Rows from block 3 of a small multi-label image tagger, named by matrix and row number. Rows with one number within an expert belong to one neuron, the router's apart. Each number is 128 + 32 x the weight over its row's rms, rounded and kept within 0 to 255. All counts start at 0. After the name is the row's rms in percent of the matrix's.
Before each expert's rows are labels from the 100 images, of 14976, where the router gives the expert most weight on average: "peak at" is the part of the image that holds the peak. Only what is clearly more common there than usual is listed. The data: made-up waving flags. In brackets: how many of the 100.
# router: slot weights (model.blocks.3.mlp.router.weight, 32x192, trained with AdamW), inputs 0-95
# up: expert up (model.blocks.3.mlp.up, 32x96x192), inputs 0-95
# down: expert down (model.blocks.3.mlp.down, 32x192x96, transposed), outputs 0-95

# expert 25
peak at: centre (32)
router.25 099 [131 146 152 151 122 102 102  98 105 167 135 168 119 155 118 139 171 142 128  79 153 126 113  97 126 105 103 138 132 141  61 111 167 123 205 165 153 210 125 129 109 153 195 109 143 119 141  85 182 123 194 107 111  89  87  71 111 152  66 123  81 102  90  82 145 143 116 129 117 115 128 168  95 137 179 104 155 144 154 118  93  83 141 156 124 110 161  90 100 199 165 107  85 103  81 139]
up.0 121 [137 125  77  74 149 126 140 118  88  85  92  81 122 107 116 121  98 146 153 150  98 126  94 129  89 123 112 147 107  90 126  57 159 132 116  99 131 167 149 109 118 110 128 146 151 158  96 106 134 118 192 121  80 118 179  70 100 122 114 139 149 119  62 127 172 137 137 143  95  97 180  46 148 140 127 149  65 147 104 152 112 142 129 138  93 130 194  72 157 128 115  91  93 106 101 115]
down.0 134 [146 167 102 122 170 123 132 150 138 125 143 136 112 156 154 118 122 120 155 124 155 139 121 112 101 139 126 124 152 122 124 140 121 145  70 142 155 142  71  63 137 129 202 130  77 150 104 163 120 184 140 170 114 126 139 117 170 178 125 135 174 168 127 113  98 106 144  85 105 128 150  88 111 120 127 132 122 160  44 130 142  44 119 193  99 115 112 129 171 151 144 134 133 114  71 126]
up.1 105 [129 186 238 123 147 113 157 121  96 128 108 128  97  92  86 177 115 134 132 164 149 170 106 107 105 127 104  99 120 160 150 108  79 112  98  94 103 100 139 108  81 157 105 191 104 133  84  44  89 112  65 188  79  64 158 195  95 135 135 126 115 145 139 119  98 104  77  63 134  99 149  17 126 131 103 126  94  99 162 180 107 171  50  85 119 132 220 120 144 144 142 158  84 160 136 118]
down.1 105 [115 105 138 171  94 172 102 119 132 125 132 106 198 108 188 139 139 126 165 138 164 116  52 162 124 119 133 132 180 142 102 138 114  99  35 126 122 135  55 116 173 145 161 123 118 152 107 130 159 134 153 179 107 105 152 127 167 142 121  97 152 175  83  58 168 119 108  92 114 228 121  85 174 109 116 123  72 152 177 135 112 181 109 174  87 135 101 105 147  62 101 164 139 104  63 183]
up.2 067 [141 173 109 110 169 155 134  95 153 171 154  48  84 140 138 165  90 129  97 135  76  69  75 145  27 112 107 114 155  99 133 160 142 123  95  91 128  77 105 142 121 170 154 115  91 102 168 102 155  71 163 109 119 113 127  89  75 137 135 147 196 108 127 162 132  92  38 119 145 152 119  95 113 161 104 151 118  96 148 125 116  79 123 126 125 100 104 206 188  59 107 132 150  96 131 137]
down.2 071 [189 155 128 170 153 130 130 117 124 133 115 190 237 110  83 124 117 121 140  49 181 132 173 132 191 108 194 142 163 113  98 100  93 121 129 124 112 192 186 159 162 151 136 115 163 149 131  86 102 156 142  56 128 122 134 122 123 141 127 159 165  93 156 155 119 104 136 118 125 129 107 115 164 132 131 131 111  72  53 137 114 155  66  99 126  96 148  89 138 162 142 162 127 119 110 128]

# expert 29
peak at: top centre (33)
router.29 111 [112 133 141  99 176  78 106 129 135  95 168 118 169 170 116 133 150  95  87  66 127 164 139  81 116 122 146 130 127  67  82 102 164  93 209 159 173 211 144 106 128 123 202 119 151 149 119 118 125  99 168  87 114 123 110  54 131 115 113 155 102  83  89 139 153 162 107 110  98  82 143 151 111 170 177 123 156 152  96  98 108 112 149 149  94 108 149 100 137 187 180 129  63  76  86 142]
up.0 061 [136  91 104 197 125  96 141 136 130 117  99 117 151 190 129 147 137 126 197 137 139 161 166 143 197 123 105 147 135  94 142 179 137 108 125 140 130 122 160 102 124 149 255  99 124 201  98 111 105 109 113 116 127 167 151 121 177 123  78 120 190 122  52 178  96 151 137 120  91 163 116 101 150 143 116 131 163 119  88 119 112 166 104 142 154 126 158 109  59  95 146  98 157  56 116  91]
down.0 070 [ 93 121  96 136 114 104 202 138 119 128 100 132 106  93 134 153 122 126 172 160  76 158 151  85 143 119 146 137 123 182 164 200 104 121 121 149 139  97  99  61 194  84 129 134 108  81 121 139  74 149  95 204 154 144 115 118  82 127 171 126 130 147 125 101 160  89 129 182 117 154 101 146 157 120 158 118  96 136  84 120 127 141 177 116 155  84 151 146 129 126 130 146 138 163 181  69]
up.1 103 [146 149 219 116  79 175  95 130 129 107 123 174 159 105 128  97 159 150  91 123 118 145 111 103 129 121 103 140 108 204 134 149 111 102 101 112 114  82 197 118 132 102 138 131  44 186 175 124 121 141 110 157 153  90 144 168 119 172 139 118  80 160 112  97 140  88 133 143 131 120 120  93  98 111  69 102 165 117 128 130 164 197  71 125 142  89 152  84  76 184  85 152 113 142 109  75]
down.1 091 [165 113 109 112 192  75  70 130 105  43 139 120 154 122  52 108 124 123 133  72  88 149 118 161  99 129 152 121 100  37  96  84 151 139 199 124  96 182  48 138  87 169 149 112 209 118 133 200 110 127 152 103 113 116 178 120 114 121 102 128 143  43 120 102 155 105 129 107 130 112 139 154 113 140 112 141 109  93 150 105 107  28 140 127 116 152  94 168 205 103 175 130 114 122 160 143]
up.2 118 [103  49 131 216 100 132 136  99 116 179 152 116  94 138 139 153 161 119 128 161 113 158  95 127 149  85 119 110 124 177 137 114 160  10 134 147 129 102 216 140 153 149 196 129 147 131 192 152 137 121 119  52 143 110 142 155 112 106  95 132  84 169 142 101 115 123 166 134 147 155 113 148 105 172 130  93 114 125  98 123  91 111 132 175 153 134 121 166 130 119 140 139 137 126 152 182]
down.2 120 [193  78 175 126  76 155 175 129  91  76 130 130 101 122 146 118 138 124  97 133 148 114  98 128 151 134  87 141 161 157 149 113 123 147 190 120 121  86 189 160  79 110 118 135 151  74 116 106 155 149 170  91 101 121 125 124 136 100 117 122 130 110 133  87 134 148 146 141 153 121 112 157 102 120 152 101 156  72 176 113 102  92 204  63 126 113 169 157 120 197 139  93 135 141 152  90]

# expert 18
peak at: centre (40)
router.18 095 [ 88 151 127 187  96 136 184 155  69 129 131 175 105  78 110 129 175  80  84 137 117 157 113 127 143 109 169 109  69 165  67 141 169 129 148 147 154  80  51 117 117 154 124 176 155 104 109 121 123 146 158  51 132 166  91 106 169 126  71 174 128 111 132 124  87 174 144 122 125 141 137 146 106  79 143  81 182 165 154 193 174 138 156 189 170 134 123  76 136 103 182 108  98 130 125 207]
up.0 091 [ 74 144 125 179 119 100 117  98 105 120 109 180 131  83 207 119 168 144 153  67 135  58 112  75 186 118 155 161 159  87 174 134 127 114  87 111  36 103 120 118 110  86 124 128 156 145  83  99  95 138 176 123 148  88 130 158 105 140 112 159 182 111 139 154  67 125  70 123 131 100  77 151 143 123 126 101 107 101 158 108 135 123  63 132 125 145 103 119 176  85 148 133 165 142 121 162]
down.0 102 [130  99 126 122 119  99 131 138 123 118  45 145 102 161  96 141 125 125 107 189 139 127 159 203 177 117 115 122 143  82 101  48 118 171 158 117 133 160 175 161 113 162 121 134  53  97 119  50 180 134 136 117 134 141 184 134  98  90 158 123  88 170 142 113  94 123 131 138 134 161 150 163 109 121 154 123 212 153 162 156 127  69  99 112 145 179 108 151  86 121 101 119 124 154 131 100]
up.1 036 [153  89 105 140  80 139 129  53 163 169 193 184 150 117 145 130 121 111 153 173 186 102 116 140 118 126  62 100 143 133 127  68 138 126 116 119  99 137 140 119 167 108 126 123   2 147 157  58 145 115 123 113 121  77 107 145 130 134 170 134 192 104 113 140 135 105 136 139 126 135 118 100 134 125  55 150 120 146 135 134 128 123 144 117 104 125  94 119 199 156  86  92 122 143 105 138]
down.1 034 [133  91 174 108  70 164 160  89 104 181  87 140  87 119 101 106 133 150 127 121  90 174 139 116 160 138 151 142 122 169 180 106 156 117 134 118 128 150 144 112 192 145 109 137 108 172 109 106 100 108  71 178  90 120 123 131  82 112 112 131  96 111 141 158 123 136 135 148 107  75  83 143  97 125 169 132 214  55 125  94 151 108 119 127 139 139 151 165 107  68 126  96 128 201 166 187]
up.2 073 [184  89 124 112 170 176 150  83 146 155 144 114 118 114 121 126 129 140 135 180  56 172 100 159 169 124  93  94 119 123 124 105 138 155 112 100 117 158 121 103 112 140  60 131  84  96 156 150 107 142 169 223 120 124  93 116  78 122 147 120 200 104 101 174 155  88  91 119 188 153 161  69 147  96 151 133 117 165  80 178 172  97 149 127 115 146 144 159  58 189 121 110 195 194 124 136]
down.2 081 [202 145 160  91 161 181 120  97 126 118  95 122 123 148 195  96 117 127 111  83 140 141 106  78  77 166 149 103 163 177  84 144 120  97  93 109 150 153 110 136 137 109  41 133 129 140 132  83 143 121 136 150 110 131 124 132 131 134 160 146 189  88 113 146 196 158 123  78 145  70 125  56 126 127  81 129 105 101 101 121 158 151 140 167 131 133 104 152  97 138 122 146 138 182 115  64]

# expert 22
peak at: middle left (41)
router.22 087 [131  87 148 174 130 114  81 126 123 199 104 155  71 145  85 103 109 139  87  72 163 100 156 156 150  87 185  80 175 137 138 140 108  90 109  74  94  56  75 140 174 117 113 125 156 170 194 157 126  64  93  79 151 140 111 115  59 156 130 161  82 187  93  79  95 113 182 182  71 132 153 101 133 137  94 123 179 133 102  79  97  98 112 137 123  98 159 188 124  91 133 118 138  92 142 157]
up.0 108 [ 81  74 218 153  89 102 163  98 134  90  93 139 131 111 156 123 117 149 165 102 125 124 135 131 191 120 133  72 132 121 164 118 137  77 137 152 132  98  75 148 191 136 131 116 173 111 109 112  84 155 109 130  97 201 142 135 170 163  81 138 108 119 136 152 102 138 113 175 114 159  93 205 119 117 191 149 149 141  85  96 154  59  72 158 111 149 148 106  42  83 152 146 145 106  43 175]
down.0 105 [185 154 150 113 139 124  99 129 147  96  94 133  64 111  81 102 159 121 123 196 108 133 159 114 121 121 124 129 131 114  74 133 122 145 135 125 136 162 154  68  95 110  96 129  65 164 125 100 143 162 149  58 153 131 140 122  98 123 115 162 169 102 165 160 108 110 128 216 128 133 209 138 127 154 123 127 148 127 153 153 104 129 127  81 174 110 110 185 147 182 159 220 125 170 143  28]
up.1 027 [151 141 101 185 128 137 150 167 130 167 139 169  83 128 145 111  55 137 159 210  97 113 114 154  88 116 125  98 137 144 146  92 139 105 159 210 118 175 145 154 121 150 151 105  87  91 152  83 169 146  74  80 114 151  97 109 114 117 138 137 178 110 126 146 195 120 143  49 133 167 128 146 110 112 170 143 120 145 196 102 100  89 176 129 166 202  72 169  94  83 132 128 144 147 143 102]
down.1 030 [ 86 118  72 116 103 129 146 118 122  81 127 110 160 112 127 142 107 108 135  69 110 123 136 141 220 105 128 128  91 116 120 156 172 139  86 128 110 132 147 107 140 125 115 123 110  96 143 149 110 126 112 215 105 142 111 118 118 157 133 142 157  52 151 100 118 143 128 105  86  76 138 195 149 134 110 126 122 118 241 146 141 255 122 155 144 131 173 146 120 160 132  73 130 118 103  86]
up.2 104 [115 113 135 107 154 119 120 103 124 118 102  77  94 160 173 153 153 118 156 148 105 173  52  95 112 103 103 164 142 164 106 184 154  74 120 175 133 130 134 133 104  95 118 150 114  94 132 225 133  95 237  89 138 156 111 118 126 146  81 128 103 139 125 168 162 111 122  84 117  40 166  85 116 133 117 147  83  91 132 107 113 115 165 128 109 136 142 112 159 132 160 123  93 126 165  69]
down.2 116 [ 81 160 121 135 183 155 119 100 109 192 108 161 187 103 134 155 119 133 131  82 134 102 150  80 186 108 130 112 178 165 166 151 128  92 122 126 132 105 162  87 158 144  74 124 169 153 113  61 117 104 121 169 125 114  92 134 117 194 137 123  93 156 148 118 127 116 119 115 113 116  93  98  81 117 117 133 147 162 200 111 137 104  84 190 183 119 132 106 175 135 154 117 130 134 156 178]